config.toml
model = "image embedding model"
dataset = "rosettes with rotational symmetry"
train_examples = 48750
image_size = 64
crop_scale_min = 1
horizontal_flip = true
cutout = 0.25
targets = ["palette"]
num_classes = 7
embedding_dim = 64
arch = "vit"
norm = "layernorm_no_bias"
norm_position = "pre"
activation = "swiglu"
mlp_ratio = 2
head_dim = 48
fused_qkv = true
bias = "none"
qk_norm = true
parallel_block = false
dropout = 0.1
inner_norm = false
patch_size = [4, 4]
conv_stem = false
layers = 16
width = 160
positions = "learned"
pooling = "class_token"
am_softmax_margin = 0.2
am_softmax_scale = 16
init = "torch_default"
residual_init = "none"
optimizer = "muon"
muon_scale = "match_rms_adamw"
lr = 0.0025
momentum = 0.9
nesterov = true
orthogonalizer = "newton_schulz_5"
adamw_lr_other_params = 0.0019
grad_clip = 1.0
steps = 13700
batch_size = 64
epochs = 18.0
lr_schedule = "linear"
final_lr_fraction = 0.05
warmup_steps = 270
weight_decay = 0.05
adamw_weight_decay_other_params = 0.01
Rows from block 11 of a small image embedding model, named by matrix and row number. Rows with one number belong to one neuron. Each number is 500 + 50 x the weight over its row's rms, rounded and kept within 0 to 999. All counts start at 0. Numbers have three digits each.
After each neuron's rows are labels from the 100 images, of 14976, where the neuron reaches its largest size: "lies over" is the class under the peak. Only what is clearly more common there than usual is listed. The data: rosettes with rotational symmetry.
# gate: MLP gate (model.blocks.11.mlp.gate.weight, 320x160), inputs 0-159
# fc1: MLP up (model.blocks.11.mlp.fc1.weight, 320x160), inputs 0-159
# fc2: MLP down (model.blocks.11.mlp.fc2.weight, 160x320, transposed), outputs 0-159

gate.101:543474486529479467533592500519505534541500562568563495494555457545534549461452490536444441492457555461445513522581484398442493467427470488483483447393515573434468468499538488562504508547444450534512602578585471567476526397467580587470444517501397581454485490525568532419543521546487511495516508507493523577471578451537456458509373512503532491583510545523462405465531466522449562533558463553485610475576380552454435517484545446528427546494539440527494460501482381541460567500425463
fc1.101:520575494479431485480468563475389540561505553533571505425469533489470543439563434440509442498458479493500425488588480487468501443620522444557473471465463559513422433548492425508486558521452544525467527512437503452502601455517436461576414477414523573552401526558571432515538464558477465489475490487499571561493531506535474588474475488562414451483415416538575520507497539517573446512630504497526627459405444476507485467512566495464437565536516555559534476470463551588571480529483469
fc2.101:549509537555592434476575522486479448459443464515539531465509557550480527458548494547585502590524456406488552504488520514476463447544430542460493463395369655509512538557566446549473448496464494564460531465491499586459505527449521485524441547497549528437451501505556492506486545459518444440446454519487431520473499417508417567489600452484513521471550425459544429440468464502448569477432543545530510408454447525495530565498568547547474495376486463409624437452543566579510545518455466
lies over: backdrop

gate.66:525476478558455531414519492574424435526600576459512511615502555519489436468474450539484535475483534520468460483501556466518373532552542508441479516415521512530508508438492507556583447504531504388448536448524545449459596602503450513521518537477533548577531565522426504553388524551507564397528500542465515466579521464479523447461516545460437478480463552556419491469529496436567455499472536435404447436511347491509575626479490442518590490508526533535494485433484546526515505497404463
fc1.66:496547477479515499549529522541561558518456425488534541474563462580565428512439446491438489499565547468441498450521507406468517469424508478530503466513444469468516477475518487538464433511460515537531480450368573442521505380469641427565474585459540589472512445491516359544522551456563538549513551411453559555483536567532436487547561476476446540519507454492557477586486494457593499560514508581492387384486478527469464489484461537424501543505538488508423523487394504454608487563526493
fc2.66:545483475461523447535585474506466434436603451422503569558448572496543456573601497525505483514420413520492414501435540407475596573504543508464451608453503544476479522469476489525500519481575539549485537574540569551417451561492451424473505497561431561549486492496502513501481432416493439379470533476511566459476468460582431570432461529530462527524492596425480516537598580455544462544470522488463419547454558488504510517505424500458524426547517493377483417504519554466533465518520436
lies over: rosette

gate.297:465487477497444461579435468591552489465447552596450509603415482539546545535524499483465445566435485550421478529545532519562535547413454512540531511506496459486491471482567463505467563474556483503594553538429496479415436514455492521416494528534537558515518459501442621532575405440497571478509471493511492476510492379383520432604351608467470476498446491455430414570514546524471565421514473541550546577509523533453529485490429539534494463448565536483478502551475517459490562441535532
fc1.297:519584467405488473538443502596514498402401486481504489511505501499475483461537530535479524435515595494503514568486500527442601538503551496529429456481489480486468487477529479436406454687459501440473625559504471496587493502455414496526542502508501536539573535487477555591526428530571546488530492514485497515559470586448443406557520540460445515454546473511520466425438459603419538497552499495540447500406470457493512552416431500448568554455485622488621527507493431489453496455506521
fc2.297:488536503511565567582494550453477492529558458477416501509431536491491467463499525523466489631509403498576489424571502492411578482489554434437531449449508511507548510509516440493582567647454528544361464502487494597446540484479536497538528491518542502488428588494496377485480503443546428463531531438486491452502451552604458445492431488586549508451537466531535442547483473480547401430496485488452538544485491591487611466538598504502473597492547511476467520499550497387450464456527518
lies over: backdrop

gate.112:452442472543411442488455506489518505451584463524511585479469380505566472472479525500450508521448491475479430445423496507547503508506498521470530457417540435465500496556553573527505452463492449569493461589490485631460377559467484560421518506492527588482485462501398497578553429430468528506476484501529532437568516420491487401499478517499559393559525498572439521582513571487525512464520416491410420417469452468505581508434428458528563608519547568492436441501507447532538554506467410
fc1.112:505382566521518477508469491539504515529473540476467476517563520459489470451529469548531539492542533566473503517616471554605501532546528531425495581575436482462461466435506455436444448525441499399486487580501438560521564491516480425580468484526530467470499549541569526522569446520446671517582482519509507453439479442479550447459497483570396589526589454454532407489534512500468524600456483525390513588428526465508524485515526465456397408522513481508562455512448548464462437418458425
fc2.112:549430461549424458602507502498570500494522515490501412428567386473389503451483524599616486514483463465577560426557450501356515509527391456495507537469469483496496540507522533477576536537507450508495486518427428452488466465573451514473473507486523498530538525448451543527524495608491448490508507463563515483569612597470542503463464519425508478462511452565478494467496591518471527519504459480484451494589467481557449477528414527433588584519432508535497576450522389429477449542460613
lies over: rosette

gate.215:527510523509510549538477573417505556548541458480494464602497498448530501550548453564496414453503491487497494565504545457471461455513562518441520515475508530571561461476470465511493482453571551545506495481526454481553536481534433373577590493514484482546516558569455555507442542475525507503461393502433597464571559437562466435521442463532425470534438496550454541554526519534552475448512303506538452489443516492475548592422531493498569524380571612521403517494571477604478422502462502
fc1.215:421501487384483478499464547490562509514451501671558444461487532558477432512510574447528476560428510607457442585486446476573553418418531493485492501514425517515508521509494420434561583575550529531499514551482471514483456481534480445428574471496536481527513418473431460542548416453506455475441520536566540506496555552538530508564524493567546555407491403498486550625478577426514462502482546432485565559585562506472543535533451540445425541523504438528494490520524423569462494444575441
fc2.215:503570537500592469454497552446473458503536491447437471626471537509560444583512532521591538374520490526503482533490555481530433487510543597446430524450455571542506503491495549522520492605430486482453565573449531493501567472364505498433551578500503475473585507482529490467467458579570485390545443563472522505500436450541580514476454496473447498495523500533534525476400561473506585503461569540474570476476513413451483477470480536499563584517518586471471354560472458494436509622476520
lies over: backdrop

gate.119:541520395466479457668371485538539457533474524506394577570492496494475472491528532457546470517447498436511506509589465578542509519574425586560524477539449407448509506389577352533454528512467500459553450452572521536529521426546440473520488468496563498459450511412551487487540481480416595472522457489577484471467556418440450542515530513561491506599520528523488518488506426499422519533583451461520380523487516482430479495503487415476512484519509550452564580458537538503525505501471537
fc1.119:451551514556584407436529503598526447517547462510533506465559470513574554447476574507547483576443485499530570491505513597543514504461483373485445480438558593517461474432560452446549576517457568380478526471427534582432510407483478438496479514576580467604504538545470514493486511547481494505574605524523597522616466478501511432455470437507490562435481446448460431587482537515567462552527503497497517527463466552419418484476496500449544516510442534432573538427518506505509410466508544
fc2.119:463488550545462519509498567604529457448507538482489516518399505427569528534564397486512458419472437551475587511424497473411486464489419446488502565505466420551453467474526412454385450500500467523440470530430487435448435585533638437485444517503509483492468517476438547504530574453497440498588506433466556486523550519421503505532527455467424484457456561533535453570519521475544546541548421478405549548469511557486479546534488524457528565570460603593417554592532431491515466503528575
lies over: backdrop

gate.298:486469533418507482585474476476432505520445541558480401621482536480518419473492479512521514512572574548381435571548597499467412495375498586480403521512571554586577460556483417453411459498538460516439526561540511469565568491515440524468550468559489475509558550452539503444501443472519472546433493585483606521424534485470434527504443501423398484529481484538437467499509444597563525476513461469545538459498482493490508547528515504566536466470526603500468450623440503484450524520458504
fc1.298:539535541469470451511455518437499460489438477541481446583564564581487457488521540538497549553555527528494485475612557525539520429466476547481417585469497525587510488528470421557483511503567515440407574560532557490588604490462542485496583460498466472607493466487571565507507412392526445502464533503524636584529513479502586609452477547461438504549544496541482448532511476532530483457491366557487488444494526504472457617530480441494453517473514565459427436540514458521374490515439534
fc2.298:464418539393637515485468512452430420494504485418504454601464587496594439543377394535583459585508522528432508515555517520450550434419530504547469458552594526526536571492561495525474432499444497532460589520517442612436502541499440439565478514520535385538558556522514495431469514420547497486515486463562491497378507454486536541505530551568469487531444570517422431446471452451577471477477531529524426497490498468464558482511456471470503498474471524480518480568533552567488519562504465
lies over: backdrop

gate.220:491506479547488504573521472488567485441591464556440500526434507438582593463450531489516425490442423469583474541445555503541471610504512509586489522430422500500532450511527547528444441434541483449482486489468509470516519505514524459528505516526482520602493591559450560463502515480532501525557512549510481567572359399555556518418485443439381398523518564461474516429556544493586539522450403398471454546485628583450503548532522507445561513475516448484466412448485551530452561487492481
fc1.220:487581467531437574494485506516424512528574450477496515415504448414482488513559411587628461520431537451447446535517516471441564511575479626373466459528419456502535515476502524464441411524469509465541496444414557559491370455494456453493518531502508515563530600535532516538431492431481446582520485470557483467455432518487451524536508496508498544530573433501451374541458481510561498469487516528515506507548458510339509617470490552457499490531487506621492473514518558541527478510522446
fc2.220:560524473429499534570467485509529497479529480441465421575470465467443482486452525534451519469525554600558546544455508411532465494528516608564517454554498502566488558560520492464429562486548565476542416469496439399537561487557484475475572465488505526491549546472510497534519516560521531478580449540505525527701518649518396466424463533419532501459493442584490501475490536482445466539539504427569544480420587470511454525446467559525423552422426543555470471507541502398478479457562533
lies over: rosette

gate.98:464575562486492453592512469525529457559547493538461446450569497530481514495457527506553460482576455436493590465396555541562433507498495500529539572546448501413524551517439426580583477610471539444507530505490491472546570470425520521563515388439553394503565532521542478486477454519564564455471557463598508475487491510462494579474512457603506502557530460445559490527609490419367557450576438474432483507446544425466496488450457521569548407459502541494508480404513435541477568485480498
fc1.98:494530533446390477568522580404445453524409605543488605493488461569471523530541504509542522527509497550529451480461516473530476507462530523420619440429580526478451538391520466481463531581520450586541504442435586530502469502471482539481461421446484536572470408561525558532456475475480523450514460438459465468538592542545348488512539449488477496489509428572535436471545450501548493540586516444521552437494489517585463513541486507542518455491440514527484496455458447362556409423510464
fc2.98:466480453444496617454451560580454464496450445485505539461539596528417476446527469519543527486601534423513457539496551547503596437465509466487485484498526521461438526526518593481497599543495429454506563450481447489491426505538427536463446556468465463482458550531532553493589587528460554499581599520548568441531472497453548468520451482531437439609496503441500514544446436520515638503486530463552343505577537468484478542569509513496461400472585532504527491532509483558404462527582559
lies over: rosette

gate.186:567498546477522432419392538496549473477456442463480456559443545483535468437535535504543464426491421501453517426420570514410484573506417453438545493539560569520525439561485501566525471402527428501481422529512514542592600455434510468468471439590512518433456575468519503467593490606502449501522439542505523551465510488519496521482500465526468482533535557510482578471470512558406565427536500436531411469520537499404575560488387508441445472448608473384507564464498576490516501537487508
fc1.186:550486485444555480462498503504463522406460439573538500492392406421413556423608582551475484521487502545500526559469562540531506390464431528446466545472532553470493564384554537495469475498424483495504494519537482494559492548481476458478532435492521536454542530455560525498549477467578487549495474496535429463492543545507396502529538479460587579560572550524395553534447487559525467539494571461447433433480454520493444524628427492522455484525449505336561545560544485546463559580451511
fc2.186:460554542435578549486529401545450432572434488570569499464500571428534438511451550490490485542582501478497432499425475469559502465541543481534473477493568478555494540452502427472511480570401494532528441593527480492571456495393402548558569458503517471470598545506546465450464538461543516541496480598466530574518491443572533500481504515528507501596425520424444500482460477526523400439523513523480519541494503485389564570456597534516439450443509446592481525466578434632461479446416507
lies over: rosette

gate.257:511526442496474451515467460492508486467467541564556381511542610478487450522463519474538598498476592525510427470598563500415521434462487522472505504515507472487480442531465485557469580485495532432547565526544490538654525520496408514600482467586456417509578481484589419483522443551558507490599564390467509635517520465530443447542424581437556494555547488410526432492427514455495496468481479483501453558524542378491463514539447485426457474461470540563507493463510447501452434469497471
fc1.257:484533483411546501528472539490528458470438513466442396494504573542543484472516580499463502450453502552483502438543526542490475514415484569569505530509530519475527519546520540614491553567471561533526608426518438484549538475503467522479546458486462397608590505469520458471515430499580569467577543495394527466395377420412488600524534519476466573574569489432539552484437531535516443491424538455553489469533494369456524473534470523419504460422469505435493563512556560561430502554539496
fc2.257:545494552457545578539553544536464518535510450511369466411497436494481481552518431540480449633606579518408462530483434500490490511438502501543434375523435524483410478575540441487512399455507361540465512542556517483409509405489490454520473536456552543498535473449481469455582480466523463524503531534547546531491524490453565646526469487477523560484487563493560454513439486611480465471559505550506571493420587575497554522490440453510442546570540493507500511468502501488473560522592464
lies over: backdrop